config.yaml
model: "image classifier"
train_examples: 195000
color_jitter: 0.1
num_classes: [7, 7]
mlp_ratio: 2
conv_stem: true
width: 256
mixing: "mixup"
label_smoothing: 0.05
residual_init: "scaled_by_depth"
optimizer: "muon"
muon_scale: "match_rms_adamw"
orthogonalizer: "polar_express"
adamw_lr_other_params: 0.0011
steps: 14700
Rows from block 3 of a small image classifier, named by matrix and row number. Rows with one number belong to one neuron. Each number is 128 + 32 x the weight over its row's rms, rounded and kept within 0 to 255. All counts start at 0. Numbers have three digits each.
Before each neuron's rows are labels from the 100 images, of 14848, where the neuron reaches its largest size: "strongest on" is what is common among them; "peak on" is the class under the peak. Only what is clearly more common there than usual is listed. The data: simulated stained blood smears.
# u: gMLP up (value half) (model.blocks.3.mixer.u.weight, 256x256), inputs 0-127
# v: gMLP up (gate half) (model.blocks.3.mixer.v.weight, 256x256), inputs 0-127
# out: gMLP down (model.blocks.3.mixer.out.weight, 256x256, transposed), outputs 0-127

strongest on: target cells; crowded; no large cell
peak on: small cell
u.129:132151119137124156127187111131193115132133107142101177126255129143134128162128199151090118126145129128101131240166159116135132124069132096126138141106127111125130129130126179124129126091140144135101110159124115126160127120208106255131116122132073130134132132126136126129085130208103128080120150000129099108127149134129067129127124136141187109185143143127127130128131128062099099137130
v.129:172144159124128127128125131129121101122208130126178092108105127105136121128114129129138138130135129128133120131134127136127127103091128129124124124179115000150131129147128149127167140195133127123124131122126131118107000119138108131116205135131192119127129128128141128099134134233128117132138132000221128131138081181125171131147142104125126164124129130188121129177127087127130105126155
out.129:115130149128184084121125130137127068127155114115114132133083125121142121123127119119173127179129131155140129136128109136123128000103144135118200109119121186136083205129124125097127120132139129123109127168175246148135125126123114126134124121085182134202143142128091128129114121129151074105130123166143118153127148130142128135125066119135125136127129126129171126122128117135133146131119

strongest on: two lobes with orange grains
peak on: large cell; nucleus
u.15:129113131049231136122131125075114123113132132157125202122129133160129123214133120134191120137129193130099180128129120251145068118177143129060071124136129122152128141132019127130128113133153082127134132137144143132132074126130144162129129124064128131088130163101109146128136086120102093140130136128020143127126129103095121127154129114128127128117140127112118094114131131127128151125129
v.15:131087127142128131131193131133114128119127112155132052149143120129101122163168138157097132129133095130077130127131129190093176089130146130079026138113128128127128076121164112129130242125132149135118135133091116183128176128112131120133182072112129127138129116136130123131179054125121128103129156125126130128135131116152128135250120121123145158115126115129057130049126054131126124141154
out.15:128121126133127100131127130130125116032112131129122126139052139135136130125130131130124014120131123105142093137156128145071121126126143123130123226070129146012131255128123130188176210154127145125134159130203130133146134115114127127131127044234005122088119102123131149140137178133118072131136134124061130122127183123126122097122145133037129127131125122121158148106090132112126133127129

strongest on: kidney-shaped nucleus
peak on: large cell
u.174:128130108173113142129128125125117123162128115128127134123125123127128151134131121126207122137064121125172133132132131129141107173127134124103165079142110075130130134129125119119120077112243081126120128132153133136050127145046155147211138155123145121180127092136092104132121141125129132129130128120133144121099128073113124128114070148138128131067255128131149155156137081130129133138159
v.174:198128117160144147061130126119127135102149121129203131132116143136026136120124113126126115131128102129099145140126134094104069144111059119113139135128017124129117145098137124135152128127125167139134102124124128148133113151125129126129248138109127114133149255132129119136099124142097128117136127130122157127140128113121132126107124131125251126109152105034116131133141114120126182125107
out.174:130124144001127054122078128172128121127129130124124132046124129146070125114130222132102155115140128129123140128098054113134154080074124125125127131131121128137155127120124097148129130149124128115154105172115110129128124107143153177132132134095101127000128122120210126099154152130125132128126125133100163121131209123122125135128128123110127124144102124095120068106207133142127129129114

strongest on: band-shaped nucleus; kidney-shaped nucleus
peak on: nucleus; large cell
u.219:129030128164133133128124114123137130134124125129169117127129147097126126130130025125128188128128128129120129128121128129134129128178150133130133117131108129145141144204136126149128128126150091129131130144101133135119140099130130137145117125030124152169127127132040121132129129128223131122140161130128127127136115119127123128157127198076130134141129129083121132130121128130123132131135
v.219:109074123068128116124129134094132131125089124131175152118109107127105039147130083130133202121161133134122103090191137122148124129123128130124111130140130088118115117131127131132127115137142159044130051052130138131144128132124124072014135120138146123030174180134150137077103149097141122150108144121128142105065115132138126161080130127104175184132129131191239124127104145128110125122127
out.219:136132127128115144126154127075125133120113129140128134104128129119193175115129129128126058129086128161133125171127112128086129118156041129128118193089155111100110250123101108128138113102067127129122121128130107134135127161130082122131128136140230146118137122130117255136117128129171145132194099127156084126118136134074135136116130155195129108133125157126076126130124153183126128224121

strongest on: dark grains
peak on: large cell
u.214:004122126129098184129121125150125103148126097128121134042128223057068115098108134121093126134124125128140119108123126123125131127125085123206128126098151101126130128149120120079142122142000130118161132128121123129118124130126127144142038129150128119190127110167142105142113129182130132125130118152125130153139125137129084079049140191168100132159136128128126182140137062130129130139161
v.214:126134128114140083126127176128125112127140136092154171141126128129084128168133133122143153129127126132133125162133108120113125126000129181127143128214133122153132103118130123130123132127127124122129127129117129099211132162128127131126218135128212187135117124126124121121128132126125125118120131118077125127123117128128181092128124144128127106128130131136143115068127096125089130189128
out.214:161114126105123153123124131129117125116189130077130145125073240114125133130122127128120128139101126128131121127087130135141125132033132132127129131133146138131128113075127125139148131141122131139115041154098126128147127125119124125106130125069127122123167131127125124131111101133049128130128111137130132131106121110133236116120135126125130119130133131128129127122132054128126110134127

strongest on: target cells; crowded
peak on: small cell
u.91:151223124130127137113139125152024134127117135121142128119107156127127118137129125129124118120132125128144130131155129108104130124129102150125140129112139131123030143084117096121127133197119127133128147124138134083129132126126189126219134128165133135165129085129130128132162126191118133174147128140044127142180140255037136149183150135133110129135128216133140127111122080128112133110102
v.91:124024111120137183100131120118133144094156123123143129069133146127078159162128169123216096114128010175146127153142048090202110131117126152124122132100128129137096165127139106126134122129127126085136128135114124114130053128126132129140126125085129128132128124131120134130255124004165127131130124121140126118100129129131187134085163117128154110139126122145097161130130134095140096105100
out.91:124130057163129122134132156134160120112129169139127128136130138128088126071134110167133116118125139135137150132125007152127149129127134104159128099129136132127179125136128021125125127069063110143123156137134058128124119127125135127138187130115141154131131127126129129107123147151131126141194167121118126185049128127179144107127125115130139127129114128087128255193106139126111140140118

strongest on: band-shaped nucleus
peak on: large cell
u.69:147127146255105128131128118131126128162128128165114139130118103156112135127150147131119129166124127129132084106125119101110083173053000120128118112085138128209056128132126042126116123176127130158122081129127106131129122126125110096120129084235117128126098129114130104129060175144137129127130122110145111132095186130137149124176130126133132225123127159140126116224126147147152129130143
v.69:089133127121127124107130231121104133137120106126130100065126149126187078071110129158173103128111119128133128127096135108115118171125129136132147123150145073171107114126096134136140131072134108166163079136175126152083113200157131111126131130098146142104135074206128106135123163129131125117126160120139147130212078232104128120128127132126099175129117126131216132138149128133126130131084
out.69:102124124000116124110128128096128098141065134122130127114055127089125122123140128127127095188090118128128124126129126133079115127061120128221183162097127129167150046145100159179129106119128207127119129128126058116125125127117125108130130180111135119129129128147125156149108180126129190104129147156136159109129124126125127129128128141127144128130129125094132126131104118120142113176130

strongest on: kidney-shaped nucleus
peak on: large cell
u.65:146127115127121137145128124139135124141145133126133099126128133125130135103129133080129118130116122132146117126228131073099135069112135111229159130161147128106127122106126133131133133158148065033080118131122128124129113127153112203123129134123133121122248107148129133130042111129098199134113143131138125163158122113136144160125174118240129117116128069136132104125125130136132131133125
v.65:150158129131175131183161142148118168083125162121130117076106128126105118167145131106138126117129119133119127046151140083124130082062115105160126132066138128118142122130112125135140129127149126108142000128124131125157130119157120095127255118120121125112142127127125144128077124125132131128143129113129085149126193131120154240088129126128126144112125128176090123141118128126150124156124
out.65:134095189198122129122136126136132131184127130030142111091120206124123129184128127097070135130156063130128128129113122126120148104129122137132127122012064127131122124139130127114133131129175192110122068127139127131242214129151136141128124109085130129113187096124129124130140103137128126152115114138033080119130121154158128136112132132119126191153128045119083114140133151127128134255132

strongest on: target cells
peak on: large cell
u.27:134144127129069132107128124124130127119135127123059147132133098127121076051130130242120125127123130091125134126065129182119147192129129122132118128133135128107129105131098109125109119000120136107125139121130128116082129145125132130128123078106126130128141126135129142077140106137150132130119126123128065125109127091144161126130103132112128134004132144061115115115089139128123129118084
v.27:091158130127193125121120098127084118133106122120124112082155110126138166074120117130169140127138130105223138140130111075109126139124140129122129163058118140134090137135120121134131146184143126118124130148133164144127028120136164130124131129129127087133138136121129121138179140141141143128053144143117102110127126126043107132128255157079049104128098122125114127124138039121134121128170
out.27:126128078128109136138125127130132123127144163147130135128127127127080123127128129124154167124156108172141089132138143105065118121097130110131152131132129126130119127141128142123134100145142124169105129106133129142128126142102081132133132255132124127117172130083142127148140129131128129114148120110128130141128118128125091121128116124151101118168125133060128128157121127129172121129119

strongest on: kidney-shaped nucleus
peak on: large cell
u.51:089128125127133132129215128085082129139105131154116124099111100127218128131133106111136176104136127129139130117190117122076165147126106126158184057157128157165126106142202138145117134129130081119126171149145127199125136112130131085142121129133148182129132101122117070172127144129126136142128126125192081128130166180144122019201130131154123085133127127122114112126129127127122061162137
v.51:129120147137138132140122137124122125088129116161136079133134118109089134129132167132142145136128180128005117133126123118132141111100255125119126121129131123126128126122130126118127122126118108131141127158060209171112130127147133130113127190120209131128126125128146115138148128131096126130111171132120122131223246124131255089156138054083124126127125129074229127099144134128128128123129
out.51:126114107009145132125034127129128109134118123117110245086122130221170126127127130164155127119178126128127125143117127108156128222128127125131118168126130094129107050135121124126124120124120118099129147126118110124099044136156112125129115128142000118130075133096153140124148109122139057109130127135100153138124118140157129130115124139126131144134132203128145126057125131139128174098104

strongest on: band-shaped nucleus
peak on: large cell
u.45:126000088250129125169092132059127113132203126132222127127125077124128131153125128123128114121125073128163126131126125134096128094180129130180081128126108097131137197134129126127126137118215093146037121126130119131105137130124127123126141123126138161141108129207000154125129122131145137130216099130117126160144081147151139192193127215129073128167130126154099130189102057141114131168137
v.45:123137140119129154129098202165123128051125144127126117128112129135133117104115113138126159123125123127110133128126127164153127099129128128132165123118130149093127112167055184130125134077122127123110144131108164125171141131132145128113225127136142026129194120125168124127154109129159057177115124147141129115126129120112118154128143095097125079112124130129148098099136134136127131133065
out.45:244131130149048123103146122128125166114126132099135129180189129128098130127107143143126154126169131127116128128129125114134127125160127134111128207132127128122129136169128133156163129128120115128121134131128129128172131143038165111125109127128120231128138090136129120134189100128096123126104125128117132158156113075128053127066127255126132090105118138109099116130141128128126129113129

strongest on: kidney-shaped nucleus
peak on: large cell
u.248:113127116111139129136140128184152131220149115124131135095112157130126128129089130092134125137176181117100091110128076096223138110000128160244115241162221127112194123139153123132111135125098124131116098127123139123129136141129083141127127085130149136116178124126126123160116129251122136215109095122127129187133133201123130064081126132107102128124153140198129132131128099132118131104117
v.248:127128132128128126131168186117146125122129128151128129125099117080129100128128131128226139098127135149084106127177127127176128130130138141129133143143185148126125085115123129131148133124121131108124138127098124126127112106125128126073148155118130145070128103175132125067130128128128146129130124131129129128119186189130143130090124090159143125118124110149148146133152128135129125142127
out.248:160158128005128125058115128113131156077133057129089131174084148125125126137166113129159128096140126126102119188138124133136126177133131103127174146089112126123127129065124136128127131184117126188101155128128132128118116127131111123129118138126104125129134103125124097128195128111053109113123126111104129106126111145125150168142087127180128041127154141084128135126172125098130134224122

strongest on: spiky cells; no large cell
peak on: small cell
u.66:111123127128173110126106157119126073125098189180128171127128183128130106133148130127100136206133130127121128135113065127118134131137125133125156137132127163255127133130126121126125108120131208141130133140129146164119133128128129090125122193126222126136118151246127129140122107184136127115120130094127137118128131189108053129126130126130126129132129113136133024155072123126130068149118
v.66:123116131128162132126164124112255127109130136130123110131090107126122129127101139160124092126149129141132124148127133123083126106128129131089129151131178127133132131133103126122029196000165136118112127091134117134147131139138123141128164122125125139141137150122128126117150113146125130108129110137140126072129136111130234087120132122096140132127130156128126082128164141127131086126127
out.66:138152115132102128136135119132106128044113161095148118106125135136087140126128042134145191130127125131043116128184136133140118120116127113126129166139129119130137129128130084128128127101128122094129124141130125095095139144122128129126062164202128084164144122136133134130055109156132129125122138040119104136128129115238159128238138132059143217097117128154125184145140136099129069137118

strongest on: target cells
peak on: small cell
u.215:124124154128201093134118130126121124137124159169120119115121161128130135114127048115167138139132077126072129158112090125125141129127125174127118125128139125125103198169138132165161126182140134153127143124094105105135120137064097076127077132108152127128125113130132133129127122053139124010042134077090130125143125137031135126144179046127183130122129132125155120142124127148255067204128
v.215:129154122127129122134131203128061134087197131126157142126133128122112128114137129133106134128131136170132128124093128102132063127125115140126130103245116129128135126133131141154135141157128136024126086128103137171199127126215133120147133167107148129236066127126157127131103206131100135118161149130176142132135136129129140132183135118138128148042128123184138125136128129038078132128129
out.215:199147115131117135122136154063140132131131135146137129121121136123133045115144115049172197151160136159236163085123128143129126127129107122127155126104105126152130153123093127125111107025125103135129125128130117142124130219133131133126053134132131230128071115129124125119130118106127126122143130119127129111070092127130106141218142154127130137141134139151140129143121132125104125127137

strongest on: two lobes with orange grains
peak on: large cell
u.239:126125114126134157120128176123085034134137092127170138128135117130127132138152159131141130133049130102123138128110129129140128127110125129090121127142133099128124096106128000129082127088138107141142125135138127138120128158130130139129127076067136255000092126135123126124071173128124121130166130130141137125229126167128126070097127237131088128117122130137151130124133100126105129079123
v.239:126115192131131160151124127133133066133170093127128148127127096125128072127113255137129126133129133147130135195200128133136150114122138144009123127156142127072125117102190065118125117137123128119136105115126112125121130138127109128116116123127120137129042102130123189055000108124132149128117117132157122129133115242141153087126140164168128128123127127145125142138131071121096071125100
out.239:129127129110127008125136037130133115014124130129130128117131113132127108128157084132143096128127115139126139141131133098074135129143132112135177010154141127204120097110160120176193127187117166112126128126112074165176139135127135127125107102133143126134177161136134121130125131128112132128128127128059157022138079069119141142125128128126133154129128129127120126138129081131125128142114

strongest on: dark grains; lobed nucleus
peak on: large cell
u.118:139125109126126159128093127161097128134131128117123128129126129040134099130122143130123123114139184156157124128130156065116115125035093125130141187124149193126128086126113127127144130127115132120138132129131104124134138177137138130130130147130126117121127036139129117043135130119129144150131095128210121154121192133154135133127130125128132138094127187128107200119125062120139124255157
v.118:126132128065146137119142255131142135142133117149139155040124127083134120134125106159133087172127136031085134125104138083133128127125129130119127143122111126137132138173118125119052133195120179000141123123120155122128126172129106125120064169128112111127136139117103117143147127130128110024133127126127152127132131130102131126127173130019128052161128097129137124203066057129102128130130
out.118:119145128174122121123127090118153129128126127126105153126133128251216128127133124128140129128094140100086141121133122126116127130084147126194145118189128129123127133123130145128105127131131127112129217016119124131112165124125124115111120141123110136151244136129140146127148118130126045141125126129125133137125103130102128096129111128138127122127144114130156125108101129130129141012127

strongest on: kidney-shaped nucleus; dark grains
peak on: large cell; nucleus
u.58:104137153121151124129187124073124107145234156079122104117103128127123128128182101136124126129124128112089123128128128127094124118136179139130119124255018126132120196126145126080084129085120130132129139147129192128178133125133156128134103127161229074132145138129111122133157129129128181129129127132135135089112097191120118096132125137176120127131130084140131130169136125091094129127124
v.58:125163133129138140145191133099105114129154133134175120118137000124152226147129152139210098126118124130164144145198129142000103120117102123132129120198116122132135129140150123119133120144188113124090171129109094127129134133126127128164137131127255128126118135119110116128125128130194125135128157082180132125123130115105158127242142177207171079073126141128112104123127127137093142122131
out.58:137131164124127112122096127126130125121096163129127121124223108122126145116127148128186120155125172117178128132132127112094158171127125116127127120197074126102132115162101126126125058133115131129131129131102131124000124129113137159132128223121072129092098126134128053133106171128129151126126145128118135131128060126128126146139127096114130129118126128119135125133128132132127145128162

strongest on: spiky cells; crowded
peak on: small cell
u.183:110122168099108114135106119115126119163092103103131129151136000131113157128135128120123156146129133145129076128190126129074124128123136103118011119123049131125141085154065106116133131157129123130130103136114121109062127137123128147142255128128125105154126125110121128199130138131129103128125130123118127128139224135096126121127136115133151103122127124138167131128139120127180184071123
v.183:123120213132140119157128164129127104143131119084122129151114132255126129082131143126204148132131188131126097131172127161038130128121120125127110117129105140171129116124137147120127134148215156130124111128137132111130156131122085129161125117127131123128117128094128135146135108130128129130134174222128146133125123137033128116131134145114139122136178167124134135127128128000255129128040
out.183:119124126128112128136189125136085106128141127103127138080107177125127109216111127123127129129201147127086137172124157126124115148121129118129154125137126171129124128155137158122129136209132125133128144132126131131133139126087158112135110146000183151125127125126126148129107129119212131102148144132133129111127098034148121126123146102123128138130129129130160129170127098124107112131118

strongest on: band-shaped nucleus
peak on: large cell; nucleus
u.181:129129130255144118149137117123131128130134137103133129128097129125126106122129119126117157128130255120075126124129172103204071212129131160096122129128124127121123127127123127128130139144161094114130132128156129127166127153125255126126128127125132127147152127090084124127114127128130000145094214000125128125190129111122108129094131135066131124069130118122121128128129131128130120114133
v.181:133135123064145110126075110094170128129114129175127130128112110127130128144138088129128133099127128143136100126131129129124122131108113126131128135148121131128181122160122137122130130109225126129135132118114125145143130130152062116097126120129126105083074149255131120128181158117140132084137130166129125129124087141122127149155107000073155232129134170142157113121127100123133130202124
out.181:125127082243128114126136127116078178111147181056131123160150121129125119120129130129127079085110147124126128128132127131098116135158123127121120227127130128125128145132125123138127129102147119133094125127127194128125126133031128124122092128125130255142130134206128020159148123127084186127115135129146146122121130120223129144155128201151132079142142127128125110142132118096133128122123

strongest on: spiky cells
peak on: small cell
u.132:126132176133138138109129118128126082158182174132061130122121128189111129130129108126145128157121104120130199119121115097129128096126120127126130127050154159125102125128148131139095134000197105118074128115173129145128129058158135131132130130125120128112152114148255141098154018157189130130096134181160144122137122134105129095125129141127113050154149134117126114118130164131122124128129
v.132:122128104065091129152121126125166126089105128242114123118208120128178127105129129140128104129128153131128089151142127130134127125119069040127126107128130125127200162130044131132109138129132117131107041111125128138120130185171130145160111100131072111157114194101089127128124128134125123072128138059067133116083128162147124137149123129113126136119132089117136130105138095123153119130129
out.132:117095117125113124159132127134128121132145159123141128175125145127192130111173191117066139102125134123124132128122127129147106135118129183128149157128129129127135194128120120129185119128128125114145128128129171083083124136130126133127022112128110142178109193132104126121027135123127126079146161128125126152055120126139131162133150072113127154062159118248130160119158126117110129129128

strongest on: crowded; ovals
peak on: small cell
u.13:101133121107113110188128133133255097066125149165137124129133152133129127129127142119128172156119140086129131100117128126092138130137128128127129127120129136145138129194134148095143127211129165137128127151126128144139106136125113131124115127128172130206134128130128132139127121129132132147159137114128125132118167128130136129005127132126076169129099128136124172107109131128125200128127
v.13:166140088114199178126094117128026161123144128073107187128129161128127147128105124000041132123149099127140120231131130124130123130128102128127123119167132128110121147135125131134131124142132119098121121130106133130116142123117120111129162101138114123090043140126128124137149131122117122137144125122128140122137123086114129161189131092189255184049132129132128120145144133132144141128128
out.13:137128150158157151123137117120098147129170121026129129129142142140158119133129125134102112042066118123128170123064134113152154128126118126144189149120127130126127126130155128130129103132146123121126222102121161119176115120141125125130095118121143136064124128061126121120131167127069144243141120135129119150130083130109135143212110111127135129107137157086140128151117140173187121127109

strongest on: round nucleus
peak on: nucleus
u.160:112139133167143131128134122088166137128127140128123123128112098080108127151127111128125123130061128130130098117145123000103132144133119128153128123128145124128127166073167122128126108125164169149187009127130005129134126122110115128128137173041148120164138132145120152089127150125132157163094128125158117081109106128097157138127134162146113174108130090116165135142120122126130162157128
v.160:139145164130115162125160118133129127093126127064184132129131113135124092233141128119156253126129130127070131126134130144139138119136170125132085128067112124122123163130123113126126125149141133129178128140128128124128130125167157094136133099041128095121137170131130132127128126126114126129128128127130056127132150139123124184137126122095206168129128138141126132131127139112117128155111
out.160:128121119127018126130122128135160140189000128136127049092133128076150126122122129131132031188122135152136127129252128128139205086118069114099130124125134141124123127124112153130130127129127142116178058124128129128126129174113128091125124115129186173124149000124130120127043137128129132127129250128132146127143098127129128125135119113196058097198131107137133123104132118138132121179121

strongest on: crowded; target cells
peak on: small cell
u.165:116124116180125132137126058060124129190109126156122125126130166128144128047126102120122128133135050126119131105113127137232020132183130125151182139123138128135124121091124128127124128117126124121129141120124127113127126079147131132133096173119143058134110183050128125120130138119081128151129125134151158136138129125129135124155175103126143131136145124128212133133134129109116125128153
v.165:133138110126130129145081148125132128095194130119132118128178141128125178130012145131130127122117122155127141216116117122122128128187134128122130100131129117138129152155128148127136129176121123142141130178069096102137130255072136126118197038178124121124111117153127123245128130149129116104151129054126151133077135112127255127107168072152151160078129129146119127136160184157217163137132
out.165:129129149128148128017112208143133124053129100052144122133135129117176145151138139120131188079033131018133126138032191131071251129079126127093126114127131137130130126168159121129142132187118150137124152126124210131150151166114129129129098155131126243125157068126122125186133179154116129164128129124131119128099089126098125128133129116125146134135014125089127127147130127133163207127128

strongest on: round nucleus; kidney-shaped nucleus
peak on: nucleus; large cell
u.237:068169125160135126130141132052104131030082189121106125106102122199125121133073130129147046127150139133171135056181127108126127128169140129125125126128160138127129129119147146142128131140161113104114116128122133134121087122124130129155105151085120237096128078120155107120255128127127034163129162120160151128141132237200134083201183129111127082127116119088131126082061126128155130123132
v.237:152093107134136181127132200125131136123108169088129130141118123123077118127166130180116232126063078187135132147199127138128127089117074134120183124128076128129126061033128099137132075128127128140122126129125044149130133134118129129135126138134117134109057128225140156129084124140124126129132134035142117134128122104134133114126129190101194130113094077130157129139159133157031127116158
out.237:133129137128134132131128126140118127098159128131118130132139101119123038129142187125096126130124119132135120153135127127101165137089116131115131133161126128138195170126170126126177123125167127126121097126167127085127129127137128097132128122132128128101128097125025128226127136116106133126129149133084128113129026127125133138132131133130103130131128073123143121058139118118134099131123

strongest on: round nucleus
peak on: large cell
u.167:129083128110130131123114126088129127127141129179126127123134139130006138117126125128124097126129117152105125140139127135135126115130135125120129123129129122130109154131122135127142124106169128216128110122118128130127121128126068123120174126090122124123130180130126137197122027137058151130132126130116130129131131000045125153129129067106120114130154043058134123051100085157124090126115
v.167:127155185102128234165123128128129139091110127130122093125124122143099118163136052129128145145156092126129133125134128120179108084169161195105095130080100126129128121134131140127113124126125080132111127126116128113128107113123135139140136092127123125129125161026235152131125127135120114122112129126146141082118195138217108149134142112105125139161115129139133120046126121124111154128175
out.167:096127150137084241156052128126130165018077121124203135130150132101128128079118123127115110128124131142166126160148128128110075109050118133129169132129155135118134126111150124084128246129127112132123105128124128126153141129116115077146142124154124181133127029144157162127091100128160200127129143127125118128165128125182129155117129149113084195129130123132131134070105125128129113125148

strongest on: spiky cells; crowded
peak on: small cell
u.111:136146128128129114196129072139103123055134131112103129090126086140117148129152129133131136133145110131139135145124132128000109125138128120128128134083180119125129125123132122180120125136240123053102141124133125132131136128129107116129064139084140143220176161130120126092128135136150126105131128131150097138127132128121093101164181127131127171129131028131183122144178087109126071134126
v.111:140128155128126108137129136135120128137128180129116129114150136125127226088129177129084133156118114125190000126135135116100117126128102127126141134126059111136132137120069129130129135242137113128124147138141155131128114133133120131125101176142134119106148255114102137146135097131107132118126141113116130180090114105075134155092128121128128137119188126170135086092129113135237124130189
out.111:127116124130128121117129129129128128127113169154128097127130133131103128128110124148108085129039127137128000126187117128127129133135128129128128131181000125138171158128094127119133125129127123134116128135134130157135115129155129158114078146136130125112050147120143125129114085128127128163128135033124111146108128128125059128128128125129129151126243177000150129147102126130255121127130

strongest on: target cells; no large cell
peak on: small cell
u.213:127129129129129129127153127129127129128128127128075127125128129128128129128131128128129129129128129128127113130128137128129130132128127131128128129127128126129128133133128162128207128128129128128127129128128128130127128129160127129127128127129128124127130123129129127128153134128128133089072127128131128128148128128127128127130127126127129126107128129126128128129127127128128127129129
v.213:127128130129128190130128128127128127128128128129128129127129128128127127129128128127000128128128128129128129128127126127129126128128128128128128255125128128128130128130128128128128127128130128128126128128125128128128127160129128127130128127128128126128129128127129128128158128127128128126128130129180127128127184128128126128128255129128129130128128127128131128128127128127126128126128
out.213:127161000128128128099092128128147127130103000125142128131115128129128128128066128128157128116128130128128129127128128129126128125127176109142128130129127118128129126132126122126049128128128127129127127128127130128168128127129127109127127128126133128128114255126129125127128128142130128128128129128128128126130126127127128128127128129128139128255133090129128120129128128128076129129130

strongest on: band-shaped nucleus; lobed nucleus
peak on: large cell
u.85:036128126132128127103107210097155122144142134129124112101121127084122125125133133067128094131134104118118130148130121128127165128128255129145132127114128138109135157130143156132125161126129123117131111106123119170038122138232093124124105102124125136073152013127131124127126129133145146127182132124233046126231128206077136110133126098156070127122128044149128086118121126126128126128138
v.85:141134054130126125119131141135103117117146132104175116129135131114112117127118149128137119170128134093123128155048140133124130131255132047127129068139121079127132121163112080128126082124133087126113128127131151124121128139148126138129168129130125068115121129130106132139113120115128119130129117163125130119120136154132125190117124122143130123130143138128150128141153143116126130172124
out.85:197117125173119126128126008127134081132148067128125137140131213130127109110127132130150174164165121124128127127087130127129126122186141127195128107139110126095122129121134146127132131128128154118170122155127124140124128127127133191138132123127127171137167129123134051040124120123148122120128143130068121237126043105128134177105135163151129127132122081136128180133133121129112127127103

strongest on: target cells; two lobes with orange grains
peak on: small cell; large cell
u.77:130128160107128129129129124043127129128129131128124128125128129127160191127128123134127126128130128000126128129129095128128106130062130000129147228128128134128130136128128126148124127127160122128126123119119128122200132128129129128000132134129128113131090170130127128126118132129173130123033128159129105128140138129124120126126128130130091136148127124127022128128128133129129132157125
v.77:127127125126131129128128135127128128124128126128128128128126128128128128129129128128255129128128128128128127128128130128128130130128128128127127128127129128129128128128128127130131128000128128127128129128128126153130128128125127127128131128128255127128129128125128129130128128128128129128131128128127127129124128128127255128128128128130131128126127128132128127128128126128125128126129
out.77:128130000129136128127120128129127091129125100128103130125131127147088104116129130131127128131128128127123126202127144138129130124134057130115119001137113084129133012179128147017120131127127126124127121128129127133127129126129128117198126130032133144131254127123122125120131165123128140132231129124128128131166132128126126124128140129128145129125144128114221128129144139125122035052086